Rows from block 5 of the text decoder of a small encoder-decoder image transcriber, named by matrix and row number. Rows with one number belong to one neuron. Each number is 128 + 32 x the weight over its row's rms, rounded and kept within 0 to 255. All counts start at 0.
Before each neuron's rows are labels from the 100 texts, of 14976, where the neuron reaches its highest value: "fires on" is the input token at the peak. Only what is clearly more common there than usual is listed. The data: seven-segment displays showing three digits. In brackets: how many of the 100, against the usual share in percent.
# fc1: MLP up (decoder.blocks.5.mlp.fc1.weight, 384x192), inputs 0-191
# fc2: MLP down (decoder.blocks.5.mlp.fc2.weight, 192x384, transposed), outputs 0-191

fires on: "2" (100 vs 5.4)
fc1.327 [118 200 115 144 161 146 145 195 121 111 134 105 138 145 113 106 117 117 176 181 135 104  96 103 113 197 124  95 122 168 151 137 100 111 192 126 175 117 123 152 126 109 165 105 107 138  99 148  25  71 118 125 117  79 168 165 127 124 136 160 129 133 134 188  92 148  67 136 105 108 157  59 122 124 149  72 121 112 130  61  96 113 168 149 123 126 135 115 114 139 187 119 123  58 153 104 152 132 140 129 146 109 145 151 118 150 144  93 166 140 161 132  82  89 129 106 137 144 109 107 139 128 141 125 177 156 136 134 136 146 122  63 133 166 122 129 162  85 107 160 131 153 164 108 175 118 110 167 138  64  76  71 181 109 158  76 155 124 121 182 125 176 138  95 184 120 132 105  51 150 105 197 195 164 106 157 144 136 146 129 127 121 104 137  66 113 128 187 128 195  82 162]
fc2.327 [153 159 140 129  88 118 167  93 131 180 108 114 105 117 157 126 120 165 110 141 113 151 145 101 110 128 100 171  63  81  99 145 135 187  38 166  88 147 109  87 160 133 158  97 141 114 128 108 114 122  89 134  99 160 105  84  70 135 124 125 127 139 125  64 108 179 200 135 208 168 136 140 128 110 148 128 104 151 125 128 158 103 123  93 149 137 115 147 120 112 145 140 166 181 107  96 103 169 142  87 171 190 127  45 104 100 140 157  79 150  82 110 178 112 116 138  95  93 126 134 124 151 140 119  78 112  34  80  85 165 127 144 122 140 104 150  77 164 125 189 137  95 121 131 187  71 176  65  88 123 116 118  82 127 176 148 140 169 131  94 178 128 122  94  92 165 162 140 105 123 112  87  96 126 117 139  81 144 105 138 163 112 145 144  92 166 143 139  84 152 205 137]

fires on: "1" (100 vs 5.6)
fc1.262 [134 156 109 200 141 159 112  94 120 179  99 148 206 152 200 112 121 164 132 184 118  52 143 116  76  81 124 157 117 158 107 107 116 147  89 125 136 133  87 179 153 107 182 121 169 122 106 142 197 166  99 133 133 174 151 135 107 170 145 162 161 112 128 160 150  95 158  84  87 109  90 164 130 120  93  97 151  96 161 111 130  94  82 154  94 116 144 155 103 135 130  80 120 128 144  85 116 142 149  58 144 130 133 152 115 130 166 143 123 112 119 114 109 123  99 105  85 148 106 122 182 122 156  85 149 137 106 146 153 140 117 106 167  88 157 146 121 137  97 121 139  81 115  81 135 165 126 104 103 108 110  92 114 193 140 236  83 120 104 100 179  35 148 131 146 149 116 140 112 192 150  82 131 111 102 127 121 110 137 111  81 195 136  58 113 145 158  80 191  93 132 141]
fc2.262 [158 151 109 123 125 143 133  85 119 156 115 135 147 218 102 134 163 106 177 129 196  51 133 153 104 109 213  96 144 190 179 149  80  82 176 176 145 189 112 123 101  98 119 138 146 102 121 142 141  84 160 158 130 167 129  51 142 134 149  81  95 116 126  84 127 114 146 146 155 121 101 155 126 160 110 103 165 145 169  83  79 126 107 139  75 151  91 126 147 130 119  73 104  64 122 175 186 145  92 115 212 115 145 167 101  83 143 188 117 140 143 160 114  90 153 177 141  99 123 128  74 179 111 142 154 134 119 146 162 124 149 138 119 123 114 106 107 134 167 171 110 113 166 129 154 140 155 137 148 105 126 121 187 141 139 152 131 148 115 140 147  96 135 107 125 118 104 167 112 155 150  83 131  52 113  98 134 153  42 154 154  88 139 214 129  98 147 132 105 137  79 141]

fires on: "1" (37 vs 5.6); "5" (25 vs 5.5); "4" (21 vs 5.6); "2" (11 vs 5.4)
fc1.9 [193 135 113 149 163 128 178 153 102 154 129  85 136 178 137 105 139  90 140  87  79  98 178 144  95 127 119  92 131 103 167 123 102  80 133 142 136 152 163 128 119  75 135  62 155 124 107 147  84 124  63 127 149 102 165 168 134 104 155 150  65 133 142 187 139  84 104 129 115  95 103  87 176 150 153 158 103 144  98  84 155 156 115 128  46 170 124 156 159  54 132 125  68 127 130 131 159 147 143  94 103 187  87 113  80 153 144 116 154 126 117 189  99 156 162  60 118 182  85 158 104  87 171 141 128 111  95  88 113 156 148 100 140 117 142  98 191 161 150 147 187 152 123 112 169 117 141 126 136  37 114 135 126  90 158  95 134 108 148 164 114  63 135 153 158 105 122  98 108 176  98 153  75 105 159 168 147 140 157 145 131 120 108  96 126 208 138 102 138  99 163 152]
fc2.9 [ 91 143 203  62  51 115 148 144 148 166 158 107  82  99 116 131 114 134  88 118 152 117  76  81 177 138 110 132 133 152 129 148 114 158  97 158 101  76 109 106 161 208 112 135 104 177 124  79 125  43 131  83  98 162 154 109 177 152  67  84 121 179 190  99 143 181 120 129 122 142 166 104 117 128 122 115 168 152 117 149 166 143 154  71 166 183 121 127  81 149  93 153 143 141  86  94 137 107  84 111 141 136 187 169 131 120  89 143  99 112 108  58 118 100 136 178 150  28 163 110 152 168 151  92 124 135  81 125 104 127 126 139 124 137 111 123 119 125 124 115 147 126 141 127 117  96 161 142 101 160 130 172 139 110 151  84 141 169 143  82 156 121 132 190 124 153 175 180 125 154 148 141 161 130 109  89  98  98  87 136 142  88 152 131 108  83 216 141 149 101 148 120]

fires on: "1" (27 vs 5.6); "0" (18 vs 5.4)
fc1.312 [159  77  87  89 109  99 176 112 119 104 121 138 109  98  66 105 162  42 147 108  90 163 126 135 142 117 139 203 133 183 164 155 168 132 174 142 166 132 117 116 178 128 131 133 193 151 180 131 120 155 106  65 131 101 136 110 128 150 153  91 136 191 115  86 191  71 117 143 134 101 136  96 106 128 150 169 129  89 142 161  84 144 183 153  80 157 122 116 140 166 151 201  90 163 150  55 114 100 132 130  80 129 114 105 159 171 148  70 113 133  94 160 147 146 113 138 139  95 151 175 119 106 153 164 124  88  98 150 120  85 154 124 134 131 140 175 153 133 122 148  94 154 122 129  98 187  92 121 189 105 145  99 123 121  98 132 122 117 165 154 124 112 163 171 145  96 147 157 132 122  74 143  54 212 192 132 148 109 115  71 144 142 119 146 132 195 118 148 110 192 139 110]
fc2.312 [139 116 151 118 133 120 196 180  75 190 105 103  82 255 117 134 146 140 108 138 142  90 121  91 122 118 169  98 162 118 131  87 110 109 125  96 167 145 165  81 125  91 117 122 161  80 132 113 127 136 129 130 108 155 157 179 110  99 140 113 122 161  79  96 171 135 111  91 170 170 116 169 125  97 110 138 147 141 164  10 104 144 126 154  87 146  96 172 171  85  92 108 151  91 156 183 181 162 106 117 105 155 119 159  76 153 118 125 133  79  87 131 138 104 142 125 171 119 116 108  91 137 143 139 111 133 150 141 150 126 120 145  90 141 146  81  78 138 145 140 107 117 144 147 135 104 176 152 143 197 117 131 175 132 158 165 144  63  93 122 117 143 133 131 137 159 147 123 107 140 170  90 111 107  63  78  77 114  83 132 163 103 168 155 114 135 180 144 118 109 118 193]

fires on: "1" (58 vs 5.6); "3" (20 vs 5.4)
fc1.378 [118 118 137 117 139 132 145  73 160 162 128  95 138 148 105 124 104 152 116 196 115 166 108 110 159 160 146  71  80 170 128 134 100  84 130  57 113 120 106 122 123 111 129 153 132 138 114 139 148 136 142 119 115 140 151 136 218  68 145  95 145 125 133  92 141 121 163 183  91 177 127 137 134 109 120 118 141 149  43 113 145 210 162 165 103  62 142 104 171 151 121 141 124  89 143 102 125 172 163 122 132 113 102  69 214  94 142 169 141 187 126 220 111 109 129 118 132 111 181 109 118  96 159 178 179 145  68 101 143 144 155 136 138  51 110 122 146 100  77 131 138  91 112 179 121 105  90 148 165 143  96  99 129 141 106 195 157 104  95 102 104  95 106  61 151 110 134 148  64 149  80 138 136 180 126 123 109 127 144  90 125 124  99  60 104 140 127 126 141 116 194 121]
fc2.378 [159 118 134  98 153 136 112 105 127 156 128  87  90 164 121 118 143  94 152  78  82 121 159 136 201 112 136 114 131 123 159 128 169 126  96 144 110 146 138 165 112 141  56 116 138 113 140  97 103 133 141 153  96 147 163 125  62 138 130  91 137 136 133 151 117 106 112 139 124 123 186 128 117 103 130 192 122 169 174  93 114 127 150 111 118 109 194  95  78  71 159 108 103 168 106 143 144  84 165 103 126 171 129 148  81 132 125 114 106  93  81 167 229 113 139 135 111 209  77  69 130 117 105  58 111 209 122 151 108 124 142 105 173 151 146 112 111  99 167 118 124 149 102 129 137 148  98  95 139 139 136 225 150 133 118 139 209  84 123 209 113 140 123 197 142 142  72  96 115 152 162 168 152 137 120 122  69  97 131 158  89  87 180 177 111 169 108 140  88 109 130 118]

fires on: "1" (63 vs 5.6); "3" (16 vs 5.4)
fc1.381 [149 148  73  82 160  73 109  97 131 137 129 120 117  96 155 100 100 115 159  71 115  86 130 142 141 139 111 187 117 127 124 137 144 166 224 143 167  86 161 162 154 124  90  71  81 153 189  92 159 122 118 120 185 109 136 145 146 142 133  96 100 145 107 144 118 119 107 167 139 182 157 115  86  66 111 126 150 156 180  99  94 111 153 134 121 143 157  68 146 161  95 125  99 173 151  69 140 163 134  98 116  79 127  93 140 212 136  73 121 109  76 175 150  82 105  98 188 221 113 125 110 125 155 135 109 132 136 145  99  80 166 101 154  94 132 180 114 123 162 117 158 134 178 133  97 127  59 148 148 110 187 159 144 149 155 128 164 116 111 121 114 145 107 103 108 116 134 131 117 136 122 190 119 205 131 112 104 124 168  26 133 128 144 143 132 122 136 106 169  98 102 104]
fc2.381 [150 130 146 147 119 105 187 112 134 114  99 141 131 175 124 116 129  90 123 246 157 102 113  62 118 104 131  96 173 160 116 117 137  61 158 120 100 203 134 116 129 102 101 112 169  97 141 184 131 136 146 111  95 155 132 150 112 121 164 163 112 117 124  98 103 104 123  82 115  82  89 109 170 175 103 133 158 103 126  34 124  92 118 134  86 228  85 161 137 109 111 114 131 116 152 133 161  97 138 152  79 178 142 122  78  76 120 107  87 200 180 116 161 157 144 168 138 110 109 127 127 129 144 150  85 112 103 135 150 158 141 153 116  94 154  91 170 114  89 143 135  95 176 173 132  84 154 121 142 118 132  66 149  93 122 179  48 138 127 110  83 107 128 128 124 157  85  91 147 133 166  71 140  76  77 128 162 138  83 146 141  83 135 100 145 116 133  98  74 157 112 154]

fires on: "2" (62 vs 5.4); "6" (27 vs 5.5)
fc1.345 [ 84 160 100 203 123 128  89 134 138 144 124 157 128 152  89 170 130 115 122  92  70 117 119 114 138  93 135 151 136 153 142 131 118 150 102 142 166  84 155 129  77 112 183 145 158 123  40 101  82  67 101 147 121  56 163 142 150 145 130 144 132 129  98 121  87  99  84  90 146 131 136 127 196 116 161  92 135 118  71  63 123 137 142 141 108 176 117  88 118  93  93 124 104 118 204 126 121 227 108 148 104 168 128 158 134 173 108 172 122 134 114 145  94 158 160 102  81 194 120 133 149 161 150 185 115  92 125 174 139 145 197 103  99 114 107  92 142 126 146 140 100 143 123 140 203  88 136 150 156 116 166  75 110 129 101 152 130  92 106 149 184 123 128 102 143  66 102 142 138 121 153  79 116 124 143 128  83 157 151 217 152 150 171 132  85 137  91 149  96 177  97  99]
fc2.345 [113 118 178  95 105 116 167  95 134 138 123 120 152  84 156 124 123 192 150 166 170 145 167 105  94 130 105 113  80 155 116  98 161 116 162 124 101 101 135 158 166 150  88  99 157 133 123 132  93 141  79 120 105 193 150  83  92 125 147  93 113 127 104 132 158 157 174 106  79 119 139  94 103 149 130 160 127 140 174 180 181 147 133  79 129  97 147 130 106 103 146 145 208 187 129 118 182 121 133 149 151 118 148  66  71  93 137 137 137 134 178 113 108 108 144 116 165  42 117 109 159 114 132  90 106  37  72  78 122 116 106 138 130 134 142 126 141 118 115 178 156  86  95 125 125 163 155  65  53 145 113 208 145 114 163 104 119 184 119  83 162  91 106 150 144 149 154 117 142 132  73  96 151 170 125 140 178 184 117  58 135 124  95 153 176 129 169  99 174 133 134 182]

fires on: "1" (27 vs 5.6); "6" (22 vs 5.5); "8" (19 vs 5.5)
fc1.94 [159 125 117 184 132 119 102 160 126 129 117 119 136  73  97 135 127  38 180 144 154 142 121 133  70 117 120  43 138 162 110  77 109  93 162 137 140 112  80 117 125 152 205 160 143 107 154 192 159 163 166 175 103 187 142  96 130 115 110 157 159 121 157  92 103 131 139 152  63  29  73  75 146 131 142 156 135 146 154 124 200 114  79  83 127 118 136 155 163 181 147 110 168 102  91 129 143 160 125 127 125  87 158 129 112 112  61  88 112  80 185 121 123 139 119 178  97 163 148 164  98 155 140 162 102 162 114 160 125 134  87 114 124 156 109 119 142 143 132 120 113 146  13 112 165 182 123 172 145 154 142 102 134 125 111 164 116 145 139 122 108  84 157 141  88 131 129 144 111 123 159  94 144 103  63 174 139 149 161 167 126 104 141 101  72 111 103 104 122 147 101 111]
fc2.94 [ 96 151 122 143  95 139 144  61 130  92 143 161 124 161 128 130 155 133 133 120 100 132  93 170 166 123 152 161 192 157  59 135 111 108 173 130  61 141 149 117 143 108 107 114  62 119 117 155 162 118 115 145  75 102 100 187 114 129 151 135 126 137 170 132 134 107  46 127 108 133 120 169 113 166 130 121 138  71  41 176 138 185 135 106  68 118 105 113 133  98 163 137 110 100 144 194  98 109  97 128 147 155 126 187  88  87 148 131 121 159 140 176 160 194 135 111 108  81 111 128 100 163 132 137  75 169 116 106 120 108 141 136 108 129 134 168 105  79 138 140 122  66 130 157 100  98 120 114  96 171 126 162 101 122 136 124  94 102 108 175 150 120  84  18 194 129 116 112 164 113  76  95 126 142 170 102  85 123 145 101 127 186  90 148 148 139 113 132  68 129  34 147]